python train.py --dataset="pen-drawn characters of a made-up script with 800 signs" --color_jitter=0.1 --activation="squared_relu" --drop_path=0.1 --widths=[64, 128, 256] --kernel_size=7 --eps=1e-08 --adaptive_grad_clip=0.02 --steps=10600 --adamw_weight_decay_other_params=0
Rows from block 4 of a small multi-label image tagger, named by matrix and row number. Rows with one number within an expert belong to one neuron, the router's apart. Each number is 128 + 32 x the weight over its row's rms, rounded and kept within 0 to 255. All counts start at 0.
After each expert's rows are labels from the 100 images, of 14848, where the router gives the expert most weight on average: "patch colour" is the nearest of a few named colours to the mean colour under the peak; "top examples" is what is common among them. Only what is clearly more common there than usual is listed. The data: pen-drawn characters of a made-up script with 800 signs.
# router: router (model.blocks.4.mlp.router.weight, 16x128, trained with AdamW), inputs 0-127
# up: expert up (model.blocks.4.mlp.up, 16x128x128), inputs 0-127
# down: expert down (model.blocks.4.mlp.down, 16x128x128, transposed), outputs 0-127

# expert 9
router.9 [172 174 131 173 147 162 192 119 167 113 177 139  62 111  95  88 106 144 103 127 133  83 118 148 125 142 118 140 146 188 142 135  87 111 154 144  97 167 124 160 156 174 158 134 184  64  99 195 164  94 103 149 137 103 122 134 139 108 123 113 128 120 118 130 163 112 124 116 140 128 195  86 134  91 147 132  99  93 126 122 129  88 118 157 114  85 159 108 112 167  85 116 133 130  86 116 129  56 134 209 110  48  94 173 123 107 111 109 100 167 191 154  65 101  88 102 128 151 116 139  92 124 112 136 139 176  51 131]
up.0 [154 133  78 131 151  98 152 159 171 132 187 144 153 104 129  99 127 128 200 102  77 114 133 175 133 147 148  84 108  84 137  89 142  62 182 109 105 144 129 109 103 129 150 136 120 159  96 158 124 160 118 102  86 192  91 111  88 140 187 141 134 169  65 122 154  93  78 107 159 139 147 136 175  94 112  71  66 147 144 122 139 104 149 110  96 106 124 103 176 114 116 122 168 146  97 126 154 168 157 112 116 174  84 121 145  78 147 141 138 171  98  83 139 145 163 165 168 168 102  59 120 140 187 112 189 135 190 117]
down.0 [ 97 149 147 148  95 148 174 104 157 152 140 132 182  99 191 136 132 172 137 164 100  70 161 164 133 131 150 102 115 160 160 110 133 107  85 185 168 165  89 103 144 158  97 123 185 179 120 176 143 128 168 138 155 154 141 120 107 119 147 164  84 143 148 145 135 119 142 117 190 155 118  84 107 120  97 107  97 127 144 199 185 108 136 130 144  74 139 208 136 149 109 152 119 139 122 148  78 124 156 111 130 179 147  79 137 118 123 146 151  75  82 154 177 107 130 109 114 192  75 167  70 130 211  91 125 163 151 154]
patch colour: white
top examples: dark on light

# expert 11
router.11 [ 58 128 129 105 151 133 155 102 122 111 116 144 169 187  95 144 113 100 117 124 175 113 180 167  93 115 167 113 115  96 172 145 124 111 136 117 157 168 157  59 115 177  69 177 170 140 171 156 131  99  78 117 128 152 165 117 129  68 149 149 169 167  69  98  96 110 126 182 130 103 179  90 118 107 144 118 179  63 177 152 184 198 128 157 101 116 104 116 145  74 187 128 101 145  94 157  95 128 172 177 135 126 113 117 150 116 109 142 153  77 174 168 108 120 125 115 122 144 155 102 110  97 103 173 147 101  91 114]
up.0 [135  53  81 132 145 123 123  94 140 167 105  98 154 170 116 136 179 102 117  98 142 132 121 105 149 151 108 164 146 150 153 163 105 117 173 198  88 147  59 124 155 111  68  68 158 164 164 107  89 170 107 123  85  89 118 180 164 163 130 160 140  94  91 107 180 103 186 133 111 104  96  93 127 129 155 104 139  94 134  99 131 121 124 155 170  60 172 125 179 190 134 113 158 117  92 141 118 167 162 180 108 170  87 173 167 134 154 130 106 138 160  78  88 150 188 159  85 142  97 134 108 113  86 126 101 124 128 127]
down.0 [167 197 173 140 130 125 103 119 160 104 121 221 128 130 164 126 148 130  96 128 188  90 188 108 160 133 171 138 123 130 127 104 111 154 121 129  83 147 131 101 146 150 115 172 176 187 115  90 114 151 184 107 141 136 145 145 143 125 127 136 113 120 167 118 164 105 148 122 120 176 163 147 171  99 126 129 140 160 143 131 163 118 158 143 122 123 129 107 145 188  42 154 127 108 106 138 177 122  91 176 164 166 118 176 144 147  71  77 119 153 113 145  86  93 115 116 146 192 152  70  74 168 105 172 158 188 205 111]
patch colour: grey
top examples: dark on light; only straight strokes; one stroke

# expert 13
router.13 [151  99 104 132 159 143 120  60  80 181 126 136 174  73 156  73 114 109  91 114 162 112  81 160 169 108 112 101 140 162 144 131 167 129 107 107 126 167 130 113 154 154 133 118 146 103 120 120 140  72 180 136 100 117 178 109  73 113  77  91 144  97 105 119 114 153  73 123 162 168 112 156 146 184 159 132  95 139 115  86 111 147  46  91 104 162 162 160  88 144 170  96  85 141 109 105 132 150 149 130  74 135 125  92 126 112  85 118 136 148 187 106 149 182 144 183 133 125 139 145 174 102 162  46 162  54 144 107]
up.0 [133 172 150  95  73  60 135 120 117 133 179 147  75 109  96 107  33 141 138 113 127  92  57 127 158 145 106 131 110 142 107 137 126 133 143  88 102  82 133 184 139 114 221 172  95 165 151 166  87 150  94 107  93 127 177 128 100 112 161 118 117 146 113 182 159 162 206 146 167 138 133  96 112 148 159 100 159 155 155 111 148 148  80  66 131  92 121 120 119  88 121 144 150 122 133 138 115 171 109 133  86 165 143 115 110 152  70 142  55 140 178 121 147 151 122 131 117 148 116 140 110  53 158 131 161 130  95 101]
down.0 [104 107 116 134 176 139  96 147 123  95 148 199  89  98  74  92 133 219 154 135  82 101 102 140 117  75 114 155 174 137 117 100 102 181 134 188 157 121 130 143  39  99 115 132 155  83 136 111 197 127 111 112 122  82 149 139 181 150 122 126 153 110 118 144 122 122 143 175 141 107 120  65  41 154 147 111 120  78 161 123 144 135 116 136 165 103 102 175 124 170 117 156 155  92 142 122  95 151 115  47 160 175 133 110 136 171 144 108 108 146  97 121  99  64 143 139 113 112 111 150 143  90 172  92 117 148 106 167]
patch colour: black
top examples: one stroke; only straight strokes

# expert 14
router.14 [ 91 166 142 137 181 140 113  99 135  67 167 133 132 139 149 142 144 136 103 135  89 151 126 110 202  70  71 109 130 129 143  84 139 161 155 122 139 132 122 130  70  73 124  36  83 122 119 100  99 196 118 101 131 171 115 160 142  96  79 158 124 105 158 164 138 148 149  80 164 167 174 154  77 132 109  93  40 133 129 155 127 129 120 151 147 118 106 129 155 105  96 143 178 117 142 182 189 164 103 129 114 101 105 149 133 101 160  79 163 113  88 129 166 102 147 141 175  62 123 111 162 134 160 125  61 154 141 126]
up.0 [132 128 108 115 105 119 128  92  54  84 113 100 118  82  55 130 157 150 119 135 121 164 141 122 148 124 146 136 139 136 127  79 140 150 144 174 124 144 111 133 176 111 133 174  65 131  73 125 103 149 124 141  47 174 122 121 142  91 135 137  59 130 186 123 156 148 117 146 114 136 117 118 137 158  56  85 125 140 177 136 134 110 129 123 118 160 190 112 163 118 154 143 153 106 169 120 138  97  92 139 166  69 103 124  90 117 125  80  64 178 204 126 124  90 186 152 127 109 137 117  99  98 215 172  60 150 143 149]
down.0 [127  99 118 158 201 141 121 140 104 133 102 137  91 134 116 119 150 125 132 196 179 116 126 186 129 155  72 155 139 100 128 153  91 105 104 103 108  88 162  79 106 116 136  93 160 125 146 137 117 102 147  94 123 132 108 141  87 157  82  99  77  77 116 113  99 128 115 108 144 156 113 213 151 108 119 142 114 140 118 152 111 139 117 146  81 165 157 122 120 147 183 113  85 128 143 129  85 114  95 127 134 126 110 106 117 230 203  99 117  92 157 184 119 110 174 202 176 189 184  96  86  85 157 154 107 113  99  76]
patch colour: white
top examples: dark on light; four strokes

# expert 4
router.4 [ 91 140  88  70 141  57 119  98 180 141 121 142 159 150 135 180  99 167  94 139 161  79 144  96 103 177 141 124 145 112 126 133 156 109 167 124 154  82 154 164 166 149  85 181 130 147 107  80 167 127 155 136 116 152 172  76 184  74 126 100  91 163 143  72  93 155 136 142 101  87 127 145 154 132 112 116 178 133 150 144  75 119 157 121 132 102  77 104 171 128 194 152  93 103 112 130 133 131 130 163  98  95 125  93  99 146 140 149 168 141  78 134 120 141 108 119 103  98 161 186 127 134  88  94 243  88 127 110]
up.0 [152 149 140 112 144 124 136 108 103  97 186  95  59 169 154 135 133 130  41 124 120  99 166 181  94 154 131 112 146 113 130 122 133 151 183 163 136 122  95 102 177 151 154 154  94 125 100 113 145  87  81 136 112  98 182  99 133 200 116 167 145  68 127  91  79 163 164 111 148  68 152 160 155 152 116 153 124  84 124 170 119 143 170  58 178 111  95 157  83 139 140  93 159  82 182 115 129 150  67 101  89 151 127 144 138 121 132 123 116 181  50 134 137 115 135 121  99 177 129 127  95 110  81 109 103  82 128 157]
down.0 [137 100 169  97  71 138 142 120 134 162  80 126  79 146 143 176 139 160  92  73 146 111 131 144 164 124 160  60 160 105 141 179 119 112 179 161 104 189 104  90 144 114  98 117  84 129 163 140 116 152 114  77  95 156 128 187 108 166 104 109 130 117 146  94 122 100  81 170 148 125 138 152 121 165 167 119  81 166 156  87  91 163 134 171 150 151 123 152 141 152 113 139 112 135 136 139 137 118 141 136 200 126  98 125 126 107  96  70 145 117 174  88 157 121 149 127 123 155 206 168 179 147 138 155 153 167 164   9]
patch colour: black
top examples: thick pen

# expert 7
router.7 [133  98  58 107 121 132 106 195  99 160  87 150 160  97 107 120 144  92  87 149 145  79 164 173 154 137 104 155 126 111 121 132 114 109 109  68 116 183 123 143  92 100 170 108  95 128 139 120 121 147 138 118 152 100 152 142 102 131 137 169 134  76  69 106 118 155  67 141 136 130 143 106  93  63 193  84  91 127 160 101  60 151 100  97 106 106 185 171 110 115 176 122 137 114 130 104 118 101 177 124 173 161 111 123 142 141 113 197 170 155 161 164 183 165 143 157 144 113  80  70 157  97 139 181 181  91 126 168]
up.0 [188 133 184 138 120 126 115 165  76 172 111  84 111 125 147 108 125 140  66 125  98 141  99 129 177 114  64 193 136 102  91  39 119 137 127 134 174 136 141 136 122 164 165 103 170 141 122 211 152 106 157 112 161 125 183 123 116 111 138 156  82 139 240 147 186 127 148 131  98 166 136 133 125 111 119 143 144 122 159 133 143  93  74  80 116 127 109  83 140 112 140  85 182 137 100 158 173 133 114  92  87  93 113 133 155 146 143  79 117 156  98 103 111 139 140 110 117 149 178  79 148 156 101 123 177 163 121  92]
down.0 [100 188 165 106 109 135 103  69 122  81 142 135 187 143  77 118 155 125 105  42 161 155 150  90 134 144 148  96 156  94 134  81 150 119 182 108 111 167 115 172 182 126 133  88 185 203 131 132 156 230 110 148 135 131 125 133 177 121  82 142 149 163 153 202 128 100 146 132 117  99 135 145 102 164 133 138 101  79 151 134 105 116 141 121 118 107 108 109 203 130 140 155 139  83 178 179 156 123 105 165 152 115 115 119 138 116 150 103 117 158  96 119 145 164 109  55  97 140 198 107 132 144 152 157 148 137 131 118]
patch colour: black
top examples: thick pen

# expert 6
router.6 [146 129 121 141 101 120 179 126  99 114 127 117 119  88 141 162 103 134 141 112 123 108  98  93  81 145 124 157 125 121 106 156 110 118  86 212 101 105 122 107 141  80 131  95 152 114 152  94 125 119 154 101  83  95 123 173 164 145 119  79 117 125 121 189 144 123 125  76 110 158  73 141  84 139 143 149 120 118 140 174 189  97 131  84 106 119 128  94 133 153 107  83 123 137 144 140 117 107 142  79 126 137 163 179 125 172 148 166  89 132 215 177 177 140 170  80  96 223 164 180 125 101 121 140 161 205  61 181]
up.0 [ 67 111 153  57 128 125 114 116  90 163 112 110 134 116 178 114 132  75 166 143 157 177 125 161 121  59 117 139 132 115 174 165 176 119 151 145 127 116 182  63 183 157 145 109 170  85 118 146 126 123 107  72 100 128  80  65 170 123 164  98 157 144 144 153 103 176  77 106 138 130 119 124  96 111  75 143 112 171 140 166 149 143 113 120  41 144 101 107 101 117 116 122 127 105 220 126 133 129  93 143 176 111  69 118 155  99 147 107 122  85 144 121 118  84 162 108 150 182  84 103 118  87  99  93 156 143 122 155]
down.0 [127 182  61 129 133  68 186 125 162 120 159  72 150 133 148 142 116 196 107 147  86 115 121  79 148 101 119 118  89 132  92  67 118  68 111 105 109  89 145 179 170  79  75 162 130 143 149 134 152 137 168 132 150 128  71 140 163 149 137 154 133 159 131 142 108 121 115  87 198 109 190  98 172 104 161 118 161 154 142 162 130 133 140 144 159 169 106  94  45 159 142 142 123  75 115 111 150 155 145 146 105 160 135 119 157 151 168 113 167 131 119 158 161 126 121 145 133 179  75  88 120 180 194 100 110 105  94  89]
patch colour: grey
top examples: thick pen

# expert 3
router.3 [149  83 191 144 184 155 181 154 118 105  90 128 132 153 220 100 132 153 123 110 133 104 110 147 103 106 132 140 112 138 118  81 154 122 112 106 133 133 127  76 153 104 118 142 109 101 134 185 177 115  91 136 158 177 149 177  50 139 122 155 130 166 118 107 160 116 147 159 164  82 123 100 184 138  77  86 148  95 111 109 148  86 186 128 143 164 133 138 115  94  71 128 145 162 174 108 121 115 119 166 144 137 138  96 109 116 108 159 112  78 156  70 198  82 129 109 183 120  89  60  97 125 105 174 124 156 129  63]
up.0 [137 165 117 186 114 143 140 147 169 138  89 166 113 136 155 137 107 134 117 135 149 172  93  85 143 130 105 118  54 123 147 150  82  71  68 136 128 125 151 130 171 164  91 152 117  99 125 112  68 118 113 180 114 150  56 154 200 146  88 159 153 108 155 168 178 184 142 101 103 125 152 179  30  64 140 113 130 126 110 118 121  63 119 134 170 146 136 104  99 140 108 113 139  82 128 162 114 123 118  60 166  98 150 114 132 155 108 148 144 138 163 117 131 174  86  61 136 104 126  93 169 135 109  75 117 106 159 154]
down.0 [127  81 155 126 120 175 121 122 156 158 100 141 174  93 103 140 128 152 114  95 112 136 110 183 105 128 155 160 110  95 180 100 141  96 117 180 175 119 142 120 110 114 134 101 156  95 209 100  90 196 197 114 111 140 150 136 132  78 106  77 124 107 112 110 124 188  98 152  97 163 138  93  97  97 103 143 108 151 116  99 102  89 149  90 107 115  66  93 146 195 115  83 172 118 102  95 181  87 131 115 139 126 154 125 165  63 165 172 134 173  60 133 148 163 120  71 128  95 179 109  96 142 136 184 113  93 147 116]
patch colour: white
top examples: dark on light; one stroke; only straight strokes

# expert 15
router.15 [161 137 131  87 135 189 118 127 130 119 156 100 168 107  67 126 106 157  99 172 116 141 149  72 125  73 115 123 130 110 154  96 136 163 153 123 142 133 130 140 120 191  95  85 194 148 133 123 124 135 117  87 104 160 157 138 116 147 115 172 192  84 130 138  98 122 105 167 165  95 120  77  60 178 123 166 169  88 156 186 180 108 118 112 128 110 105 171 113 115 145 134 155 162 122 126 108 178 111  72 157  94 183 178 127 107 110 165 114 131  77 138 101  34 169 105  50 145 157 155 100 118 117 137  68 114 139 120]
up.0 [112 149 180 110 133 108  95 116  77 106 200  50 151 127 107 198 109 113  80 142 139 131 145 180 117 128 177 169 169 120  96 205  93 117 113 154 134 119 140 116 127 114 139 191 128 105  79 158 136 115 144 132 173 123 154  99 101 174 131 119  62 114 183 152 103 120 145 114 146  84 128 166 121  86  98 186 155 196 140 149 163 202 171 112 147 127 126 108 134 138 132  95 148 147 100  96 114 119 103 108 155 124 148  72 144  99  99 109 125  84 126  92 136 137 190 135  61 111 169 127  90  98 131 148  92  79  91 105]
down.0 [144 127 139  83 145 125 139 136 161 104 129  89 116 155  94 103  84 147 105 110 129 159 104 174  56 126 131 169 146 105  82  73  91 110  65 140 131 127 164  71 119 151 106 114 125 168 128 143 134 112 138 117 101 138  96 167 136  93 146 113 157 164 104  40 131  51 104 232  81  88 113  90 133  92 130  99 154  88 131 192 114 134 134 134 126 106  99 157 139 136 117 136 135  81 188 103 118 152 111  96 115 120  87 123  89 132 167  98  91  97 150 117 119 126 152 162  68 126  53  88 170 107 102  79 132 176 147 156]
patch colour: white
top examples: dark on light; thin pen; four strokes

# expert 1
router.1 [120  93 128 134 146 118 142 129 170 113 103 144 138 102  96 160 116 114 175 162 121 131 141 104  72  95 138 129 118 152  92 122 105 163 109 140 101  62 151 113 121 195 142 146 139  99  98 151  82 113 193 228 134 132 125 145 163 102 168 123 124 116 101  63 131 166 127  98 134 143 123 175 174 116 163 140 189  72  96 145 101 138 106  79 150 206 118  75 116 174  91 157 141  98 135 128 120  84 115  81  52 104 136 153  71 160 137 126 183  94  75 104 118 109 101 138 133 102  95 150  88 167 103  63 112 115 156 133]
up.0 [ 61 157 113  96 212 151 109 120 187 130 182 134 150 108 116 131 125 142 160 113 139 141  96 151 116 149 102  79 127 104 147 168  97 129 113  99 107 106 150 111 105  77  93 160 121 135 209  72  90 171 121 178 158 146 157 160  68  93 145 165 146 114 147 153 146 138 143  89 103 154 165 158 118  55  98 133 168  97 117 127  93 113  86 180 124 100 146 159 111 119 167 137 126 121 157 146 115 152 103 155  99  77 119 190 123 173 166 135 130 150 172  76 175  88 131 178  86 111 143 178 142 122 120  60  90 147 114  89]
down.0 [127 168 175 124 100 112 109 102 200 144 138 105 105  90 142 134 113 140 150 151  54 162 150 108 137 168 140 112  97 152  50 134  94  95 203 154 179 114 148 143 121 146  76 140 135 140 119 130 121 157 127 107 115 119 105 205 110 153 129  95  68 136 115 112 123 198 101 125  96 168 111 100 208 162 146 115 132 130  85 158 167 130  77 189 111 110 135  95 130  68  77 101 132  93 102  91 104 115 136 117 170 134 146 185  79 114 116 134 111 122 141 155 165 198  96 133 138 162 146 123 160 136  91 116 150 202 119  98]
patch colour: black
top examples: thin pen

# expert 5
router.5 [154 224 130 137 100 101 120  71  87 155 113 111 125 119 111  93 105 139 103 170 101 138 139 168  72  76 123 132  69 138  93 206 126  87 132 119  73 174 160 155  64 150 140 156 146 169 135 128 146  89 127 130 110 103  57 199  62 143 139 164  88 150 152 157 183 107 129 110 133  89 112 111 126 201 134 118 149 128 129 166 109 104 111 157 114 153  85 135 135 110 113 145 143 129 178 123 136 113 142 101 175 121  69  90 156 105 112 133 120 161 189 130  91 128 150 166  94 177 120 142 128 148 118  85  88 109 103 176]
up.0 [117 174 100 173 175 140 159 107 194  77 123 154 147 148 127 159 112 127 189 104 100  78 155 139 141 171 126 140 102 106 117 123 115 189 123 103 132 188 163  66  86 137 128 144  98 157 174 243 140 143 118  51 138 142 157 140 139 122 132 148 148 174 137 165  91 137 110 145 130 146 171  96 134 115 101 171 100  85 159 161 101 169 113 129 155  54 145 143 147  71 108 168 112 119 114 142 161 122  95 131 123 134  96  92 124  84 138 131 117  92 217  87 130 173 185 114 149  97 112 103 113 137 162 114 124 115 115 152]
down.0 [164  63 136 131  54 178  85 130  73 111 167 103 182 125 138 112 166 131 161 161 168 135  95  78 152 164 110 128 161 160 188  86 166 141 103 160  87  97 148 138 124 104 112 127 138 140 150 108  80 131  88 126 151 165 122 111 163  74 169 105 111 126 109 106 140 101 143 165  75  89  66 108 114 115 140 145  75  95 158 159 177 174 131 116 135  86 161 115 115  72 137 166 109 132 157 123 126  73 113 132 122  92 124 184 104 107 205 143 132 114 149 179 160 104  91 160 154 161 127 144 110  86 161 101 124  48 112 108]
patch colour: white
top examples: dark on light; four strokes

# expert 12
router.12 [119  74 123 141 136  74  91 116  85 147 137  64 159 154 141 124 129 151 123 137 140 182 106 117 180 161 176 151 142 178 135 164 124 126 137 159 171 134 112  82 161 140  80 111 154 198 175 151 144 204 131 183 149 110 102  81 187 122 147  99 143 114 116  65 132 138  89 123 124  71  79 147 108 160 152 185  81 135 127 164 151 118 135 138 133 124 146 137  93 127 187 124 161 136 160  81 144 137 118  75 101 131 106 141 205 140  80 163  90  64 126  83  86 103 136 148 116 116 151 149 152 127 154 160  67  96 160 130]
up.0 [166 125 163 183  49 152 107  69 143 131 168 136  74 134  77 116 123 105 140 172 138 140 124  99 134  74 152 111  74 130  52 168 142 119 128 157 198 107 123 101 130 158 150  93 147 141 117 116 165 121 159 138 114 157 108 138  82 120 125 117 140 137 127 126 151 142  68  91 145  88  60 132 102 180 145 144 105 118 147 133 144 167 154 147 126 114 138 114 110 161  82 118 158 123 110  96 142 146 135 110  76  45 159 188 123 117 142  60  98 138 154 118 129 136 153 102 116 127 171 105 180  75 148 215 147 191 114 175]
down.0 [100 125 136  68 175 200  94 134 146 123 116 144 113 123 137 117  99 120 168 134 119 130 158 151 180 152 110  87 120 152 105 158 161  80 105  99 138 165 164 212 142 118  94 118 151 161 107 123 167 138 159 140 108 129 105  95  85 114 145  89 160 167 113 172 141 159 166 127 154 127  69 188 125 122  99 141 106 145  97  98  61  92 124  72 142  86  82 127 166  81 146 154 123 178 187 114 128  45 135  89  97  90 161 126  88 131 158  97 108 105  77 114 159  70 124 111 134 102 189 111 100 117 175  91 127  91 150  93]
patch colour: black
top examples: thin pen

# expert 10
router.10 [147 177 170 147 110  81  93  83 125  85 163 139 118  90 113 127 168  98 211 124  65 164 141  52 158 178 136 100  66  90  72 139 136 114 126 114 115  79 124 143  88 109  96 174 134 118 117 136 138 143 177 118  66  97  88 103 181 121 160  58  58 128 129 157 145 112  93  95  92 138 117 143 129 153 132 139 142 119 102  70 161 153 100 134 183 170 100 112 148 103 101 135 119  85  86 103 124 124 112 140 165 143 169 100 152 151 173 105 125 129  61 103 148 156 118 112  92 177 173 102 150 120 168 124 123 131 141 163]
up.0 [129 111 117 107  76 101 107 107 157 159 177 110 141 174 118  63 105 148 132  93  84 156 121  98 178 120 154  84 127 128 124 163 173 187  79 129 184 110 127 134 150 117 151 119  66 111 102 123 153 128 161 150 115 174  85 140 104 108 122 187 185 136 105 133 153 177 117 141 120 213  43 148 120 103 153 136 114 151 127 126 120 132 104 110 125 153  93 193 112 116  63 119 103 134  66 136 135 166 127 124 157 146 101 137 118  98  69 174 107 127 133 153 136  95 128 122 108 189 113 129 103 169 134 229 178  96 142 103]
down.0 [162  79 117 102 140 180 212 155  97 114 123 174  85 134 133 125 157 106 148 113 111 117 154 137 132 174  86 156 160 155 128 127 121 146 138  62 119  48 132  56 104 160 114 173 104 198  66 116 174 142 169 154 131  95 148 134 183  60  90 127 133 198 178 189  62 134 100 131 168 167 159 114 104  97  87  72 148 116 110 118 159 158 183 157 127 117  82 124 117 129 103 134 131  78 145 144 175 141 115 127 127 156 138 119 154 108 133 104 145 139 101 107 143 119 119  98 145  65 116 117 107 111 137  97 131  97 160 138]
patch colour: grey
top examples: only straight strokes; one stroke

# expert 2
router.2 [153 127 106 183  85 170 158 169 151 114 163 160 110 143 173 153  95 100 175 154 124 101 126 132 123 120 103 145 193 171  80 113  97 153 136 169  97  83 130 146 170  69 153 143 135 115  76 130  96 132 172 173 171  74 163 126 114 191 154 127 119 150 141  85 149  91 161 186 145  61  85 160 147 121 116 132 110 201 145 132 164 140 118  82 154  88 142  97 101 153 146 164 140 154  85  82 140  82 133 123  60 162 111  84 133 124 169 110 120 100 112 182 116 134  75 169 132 131  79 155 120 142  63 116 101 115 146 142]
up.0 [153 132 131 117 147 185 142 120 117 139 109  73 121 178 110 149 160  90 150  90 123 141  61 127 145 106 141 111 162 144 135  86 148 115  79 180 127  95 106  64 112 104 121 221  78 154  84 129 106 126  81 126 122 109 195 142 140 131 107 102 156  77 116  88 184 139 178 156  73  94 132 180  59 158 170 164 190 170 101 117 118  97 161  93 105 151  97 150 110 179 147 150  73 114  93 117 136  90 142 159 117 127 162 162 148 126 154 129 172 171 130  95 156 122 163  74 139 166 101 155 122 159 137 119 151  92 121 100]
down.0 [ 82  91 125 162 136 120 154 103 115 131 140 159 154 167 140 190  77 130 131 100 132 111 121 107 138 116 103 159  87  89 136 119 170  65 103 118 119 132 168 145 132 165 167 129 124 121 170  88 119  88 147  93 165 161 110 130 185 115 108 121 156 134 154  82 131 163 157 128 116 143  52  96  66 121 126 133 125 157 137 176 101  97  93 101 120 213 116 102 136 140 119 151 127  29  78 101 116 108 153 134  84 138 156  82 173  93 152 135 152 196  86 133 175 205 185 121 137 161 154 127 117  84 105 181  92 119 158 129]
patch colour: black
top examples: thick pen